python train.py --dataset="rendered roads seen from a driver's seat, with toy cars, trees and houses" --crop_scale_min=1 --horizontal_flip=false --norm="batchnorm" --depths=[2, 2, 2] --kernel_size=3 --avg_pool_shortcut=false --dropout=0.1 --num_labels=18 --init="kaiming_normal" --residual_init="none" --lr=0.0014 --shampoo_beta=0.95 --max_precond_dim=512 --adamw_lr_other_params=0.00078
Rows from block 2 of a small multi-label image tagger, named by matrix and row number. Rows with one number belong to one channel. Each number is 128 + 24 x the weight over its row's rms, rounded and kept within 0 to 255. All counts start at 0. Numbers have three digits each. After the name is the row's rms in percent of the matrix's.
After each channel's rows are labels from the 100 images, of 14976, where the channel reaches its highest value: "responds to" is what is common among them; "peak on" is the class under the peak. Only what is clearly more common there than usual is listed. The data: rendered roads seen from a driver's seat, with toy cars, trees and houses. In brackets: how many of the 100.
# convs0: first 3x3 conv, stride 2 (model.blocks.2.convs.0.weight, 192x96x3x3, each kernel summed), inputs 0-95
# convs1: second 3x3 conv (model.blocks.2.convs.1.weight, 192x192x3x3, transposed, each kernel summed), outputs 0-191

convs0.56 097:121148121127134141132134115139127126095108165134127136122080113114119079119111144085164140144132166124107155148102174145131119148153124166121102046128103125168111147112093118096164111139160146112089112112128119128119127160136134162089098100106143089087113095119094131155141129088140119130
convs1.56 106:118116110147163115129136117091120170130137137090122189096114121142109135127126147126116136157105102107115127083109085134100082132127113125103125104090125084127131112115090122122116167165140136110081115089129071156123131097112111146134133092110099132172141108109108110123150115151134130112124135121138106079136155158085107143109101138120113120143099128112088108110119176122117084137102111120078117116129146137137140122101104163087160120093104103159147131086131121122105098129118081118087094110131141145108150069077161103144106071133118108123110150129109108082132090132103139109
responds to: bends left (82); double yellow line (59); vehicles: zero (41)
peak on: road (95)

convs0.151 099:131101168144145106119131136117104138129099146113085131140164135102134107092140126133138130152117137116107101150125088115123148129134162151110079101093104118119122155097122123123191131143141162128099128112130108150166089092189137134098134109147081141178151128101186130149147104089119128127
convs1.151 099:135139118129164190159143169112117185095138139130119146144133160116154122121140077147125183149118096122123082088105118111139132085170103103162118127145095152149124107112123098130159107138139071120128164118119116174144118120166150104088126085155151110086139098104134121134163140150069134145105115121122146140117142114149111106121124111124092140128134162133144180126093109100102134138095131157117122143135125132102155141149115121127122115120175120106128103128126149093166107100148164114094154170128128082135163124158150127118118096144119152124190095104149154166121107121113117112
responds to: double yellow line (87)
peak on: marking (74)

convs0.131 097:129127129114115110154123146116139149148117128099121117128109120166126105099111108164107132105133135120107156130129137101139072116101112137116164113155184125112167145157101108109167169133147185110129115117134194144151046110120076140133096127091103125136110104124146144128156135124142120135
convs1.131 100:133135093142123120083179147099100114164137117134113087123131140145113151091078130128109119142127134083120088121156149151106114160115114107149119104116152117142096125134141112124127126089123143133117088148141119129151132075141134130134144081087138122072128126112128097065149147117115082114108145166139118078136118124120073138111089141120096147100150157103155097140135110151118155108128153111124128098116123114131107106092068159106123086161116109153128129133146134141097088133136109177138129129123093122102076149146081145075150090145133147103098116121140119119145143127130151183
responds to: double yellow line (76)
peak on: road (70)

convs0.102 105:138153134121149135112138091140083155098122129177129173098103136105131104152097142135139109140141132147153107102078127124086136137136179110127114119111158167101108099166142119105100111104160105130115153105091151126121107180138118102109158142135104143110145101079106140140088134085102146113
convs1.102 101:118068123119134124096102091157147127150124108107132127061139115138109132177092122104070180098117184177148121085156122095111145137153131123137124090124124146093103094113175091118151135145095097108109112104097121072145116077112149103148147146152154143156132128162146152114112103097175123081107109119088118153121131117140107097140119104103147123138131151153102147123115136167118112133102152135124093135140122135157137098129135108144138137134092113095159110135171134142155120107134114111124161092154133146121164117122132121099114146161161160155140143133108121109097169154127109119
responds to: car (91)
peak on: car (59)

convs0.125 117:131119099108125067145176118125133145119131097120120148117119083130126092129152086100119119140137100113164145125185151145094125097115104166101147114156113132178130132161142104103097093135175151167145129109158139088154123104097154147123146113141090100111101144145142133117106115123150161142
convs1.125 103:117177158152119130140103130185144096120105156139113123124136150162110114070111125116112106104141127102159139144111142147122153092099152104156078163114155159123161129107145149118135145106107124160161124123115130150099126167136150129108100132126150091099090114113132166140147150124114143057136129116119104127112112135103109133143141135117144132085136169105162151093149107106147130127122129091149124171120104134132152106110161161131113112130105155119121177163126113095137126146130160104153102133142117136138095112224129138166170097111118125131150112134143126157059079122124143151
responds to: pine (79)
peak on: pine (44)

convs0.68 108:143116081140123123194110092112129110119121190131142148147125133099126160131140128122099143119126128092089118105130131077120130125106145150098147093178124098157138130116119110106127155159107136144133102109165115136107154142097150158159111106113199114118093106135114141137118135149174101156
convs1.68 111:149100121160139133102106093158104105100066115103130107113148167070064115107154096149166134105108137167093106133135135097150143104096103109108102124137145096101114104120101131106147114094164106119153135126066115172135095121129129122142152105147102141126109104090129135134105122094127118143119132129158141135094135115134132091121124164174100081129119127124064121109145174132140131140129170103109113123124108095121121122119124091085135142131141099126138158149123103113088085146098108140136091140118109113134141073120090116181119096134124111106123098115136142129164131120084132102
responds to: pine (97)
peak on: pine (56)

convs0.134 103:143111197109129129116096122119137171105103140115117109151115117152171151139136124163133108120109134122119148129142137140094127121127141154127111137158116135118178126091116143117140126138120129115163124137112139132115057100101129085166114139166176121109135179113139140117151174056108113162
convs1.134 102:141104129167108136114113103081139203114108139104119120114126106145151114111128106110096139160092124089133168111165152184107102156088137144138119123129098122097116085123077114133119149119136110098102101136138102112082138145183113151152139103108130150102106120108123152102166129155092158135160134106121079131107118118111097134095117135128136145149146143138156146095126151099113123138071129143103130131128114073165101141106136174080103112130116125172096087110111119141104082156122133139110146080121104141108134101069146133121118121113156132118126135086150132133141127129143150096
responds to: double yellow line (83)
peak on: road (70)

convs0.92 110:099130202109156109106147139083111148120183079141141155156115131149153156116121141145125144094111115107155153122123115113107110171167123123132151122115126112140110085115135119143128136112145148095153120119111124134126117088156143141144070111113117130163094106094162130084141174098123129099
convs1.92 097:107108103141130080127161143121150120121128118135155103117113081121122108131117110131095119123110136112125129091147134184097118117172108122127088146095116099139123108112136129159139144135139137099127129130116161120096125130115148121129122091119109101124127141135152159095116138142162170068114120113123135135093113153106083157137138085077132113136140115108140091121077133135124148097149141151099087121080132153077112138148118101165097132161109135077075155171137150131109103132133128108149113105142096111157138059133097119090130099128124130152098077111151097185098126146161100147
responds to: bends left (64); double yellow line (58)
peak on: road (82)

convs0.182 098:135124159150119123102151117160133095139110090173109135124160067108107131139138087098120137147150120115126093164123053144128149114139176097141097140165126127138121168165082074184141091112122137097112118148123125127160128135122146139112133104124133143103134122138119105114122105109140108104
convs1.182 100:123163102118129131160171125116145170103102126099131157123098161137138109152111117086148121094157186155126115127138115136131101126109165093161162094123116146117138111107140149133116099105124114159147134131139123158109125113174171096119131121115203172129124157132085139169135111112134099098118152138109103134189151106109126157115093124161135127120111141165121167089134103100143157161126163122109139118111148085157109127118125097127129101127091104099131151126132137108124083138091116142109096146148127140135098130122167176111153112148141119143131113130119120137080132130053156169
responds to: barrel (97)
peak on: barrel (91)

convs0.139 097:108121153130111102115127123131120128090127122145136111131114140179150119120119156104125125153170093166192109150132131099124122135144103081154105112140113161100126119100113134147195141129118157127089089159119112137138142182154152124126114134093130103118087120115119164131104107195104119109
convs1.139 118:089122120119133134128095177116104120100127118106162129107123138131156077187122102140066139135118123174113111125079110121124135113106098125107127144109148119104088115120128110131100095150115099100125150136139097096097095101149104115109130143126157105139124135128140092115149112192158095123097126117102158157105103141127111085143057107101098112173150135129132093158122111121134159152124133145145137113118142118113123126085160136140140116167118117133118120177129088110127104145090127109109157083141129116117117119109113123102096100109181111128103119084138108112062154082099117110
responds to: double yellow line (79)
peak on: marking (76)

convs0.165 099:162100170111094140136149148138106130139179146152074114145087145108138127116123130136129122149161144115124135170149098123107158155112188126107089116134071111111130106155123108098116121151089100114081120152133139157105128156158157127128130095125166107131098134105163122088128135111113102110
convs1.165 101:109125094113175127142155118124124135077100115094126136130099132083133124158123082087130164104125167118081082105145138168112115133163117163160104133155133141119155058122101131119085140102133106080140155113147126115102175117121128140164109101096149176131152108141146110165171127143131146121116098087143147133126071097136175108115126118121110145152194111109136100148122095117107127127105144130137130154098150114094107134150125130139143105091162132092095112152120150124138106142144103104085124104126160143105151129111124154117109098115140135120104186111086130103134126119129126124
responds to: double yellow line (73)
peak on: marking (48)

convs0.123 109:147133096115100110138104139155121148102146151123138197177143087094161128149121095120113095174135125127072098123121100098119138124110110081121127132102102119150139117129125115079143129196133121098104147118183109115131100106100153145132103108139134173128129119101124112120134156141118133130
convs1.123 101:136119128147133126120124117157137105092132123124199127129125152110096122150138111153138114116125169122108146169167144087130137130112114136104149110211146145107069133109132123119116148088108116181130124119104148121137159151139116169140130121155127112180139124103183122156062117106112135140150126104155125110189127137092132093156076098144146105171146124118121165137126117132154145168112115108149131132105135134133144097093125103093098086130144105137160114096107105137125095130121133089096108150136104099102136158126177109095104132140106132155124113113139115130157139081131163146
responds to: pine (99)
peak on: verge (40)

convs0.28 095:109139109103135091126127132110118177097135143185075152112113128162153101143144108089085116138132122124086061107140084143140123086101149135145108151138132118108130135136170158123103167148156136118155096124106141099124112139102098147102134164122119127105127090142098102137110145098140104129
convs1.28 095:096101146111127132113133118098142149108151125143080115132177148114142159107148090157115127156142152164137105125156127106103123114136139105124158139086107147114146121121135126114145098165071153149103128154138130159130112113131092137067133149082128083136152176118139124100124100106088097105141152131130163191163120129128142129123144137105096117113188126112171121129131117168121117170136106143130161118167116137115124105158124182119081117154175115118132133129144118131059146101147109159084099104160138107112102110152140156123114122130123104146118140127142132132123134059138130164
responds to: car (84)
peak on: car (66)

convs0.186 106:123115110131136093157143084135071129137142110155157092097168176129136116114128173147099121150106135117096139126131086201105164104137142097148129161155120132098147107134126125141158146114125063122123134142134111132122103115097096123119158131183142120132106101107097130123122131107163141119
convs1.186 099:117153144122088102096114106099083099113116111167172137110099138141116114149155127147069115075080142130142127123117131084122151135106098150152099127159129103128177103145157133125077108091081162180110139125148140129082131094121146100107115152127113140139094123147108164159145151086109135127113158130093073159101132093117160126105153130144116120127118104112131098096096098164150100167116095105151145140130141112123116111167130143143142087108147118112110129111165132087141105102093091181107118108125127128121115157140132110118137153121110144115150132124114106131098150113137084113
responds to: bends left (78)
peak on: road (70)

convs0.158 088:164130126094105127104125118107132109113112107124120086092119141144170123119181102162184085105127105150086164112147084167143087137123130147103097145109124133102119139143126104137063117127113123130139155143122104096127108089133078111136142121112128119127160122083140117103107114136117168156
convs1.158 098:136075142119138117155128169054135161141141114139159103083142132130127128131084145113156127144124107133130144119126183127128126153108129139099099093129121118097132122084101112116123091124158132139125125161141123105086146086134111109141121133148097152126103111115073100167167104191155143118132080067127097131128150112117115135139121133105123130114072093143200089117149137109115148139121106146135105092121140101104098141145099135078122109112111097133134102122097126113128105107149145122115133120157119086093142123089114109160141102121170140148109119118133123123102140067142103108
responds to: barrel (75)
peak on: verge (90)

convs0.190 104:091149120093164102105131159162134127089125171120146140124126085190123106140121137108132131120123116179183171133141102105098098108109119085145145136118111150146110128159150107130093119098120134084146127143104160112160155099130125117148127136104119094124160115170150143108097130115103124164
convs1.190 095:154123098127114107097115141103142090109140104122087140137139097157056118154117133133158072120156121103113104106124134161099122142136146102143123152109100143087104149117138201086120134105104090080116127151154108129140125093107096113133125133137157104110092175096116117102102080094122118128158180141139182158136120120126132172104146120089123143143107070128152153136140136145129127108135125155107146127115099117125147172112132128115110156143118152121100094159112118099095113106109118151154099107140078098132105128128126114133147129125085151171092128121171109159136131107119146108
responds to: car (84)
peak on: car (65)

convs0.98 099:094169097101128114132127088104133154127095129121114131145122089101094136087114167133115115132160092136132125150115110172182147140102132148133126113121129113148120121144156093106109151123122116130133111182118113128172114120119133108133129135117098109106137160095164142090216099124121157163
convs1.98 095:162137149160097092124180151117099166158131114138107089123114160146116141133122102130158151137150166112128115115121156122126109128154164118169119086096130122151103111149136116116093105110105120065126143116146120111108120120095114118116154127150153173136124060117091168114079093153119107142120121098126125120108136104123162080143132125111173113123120136118157111104169087114112143141151138130134107161118124130118121123148110120107111159100144145128109094163115156133168138084117130110163130201167080121116111152105106123100135104109119150089168118177145102129107111149097161146
responds to: bends left (66)
peak on: road (99)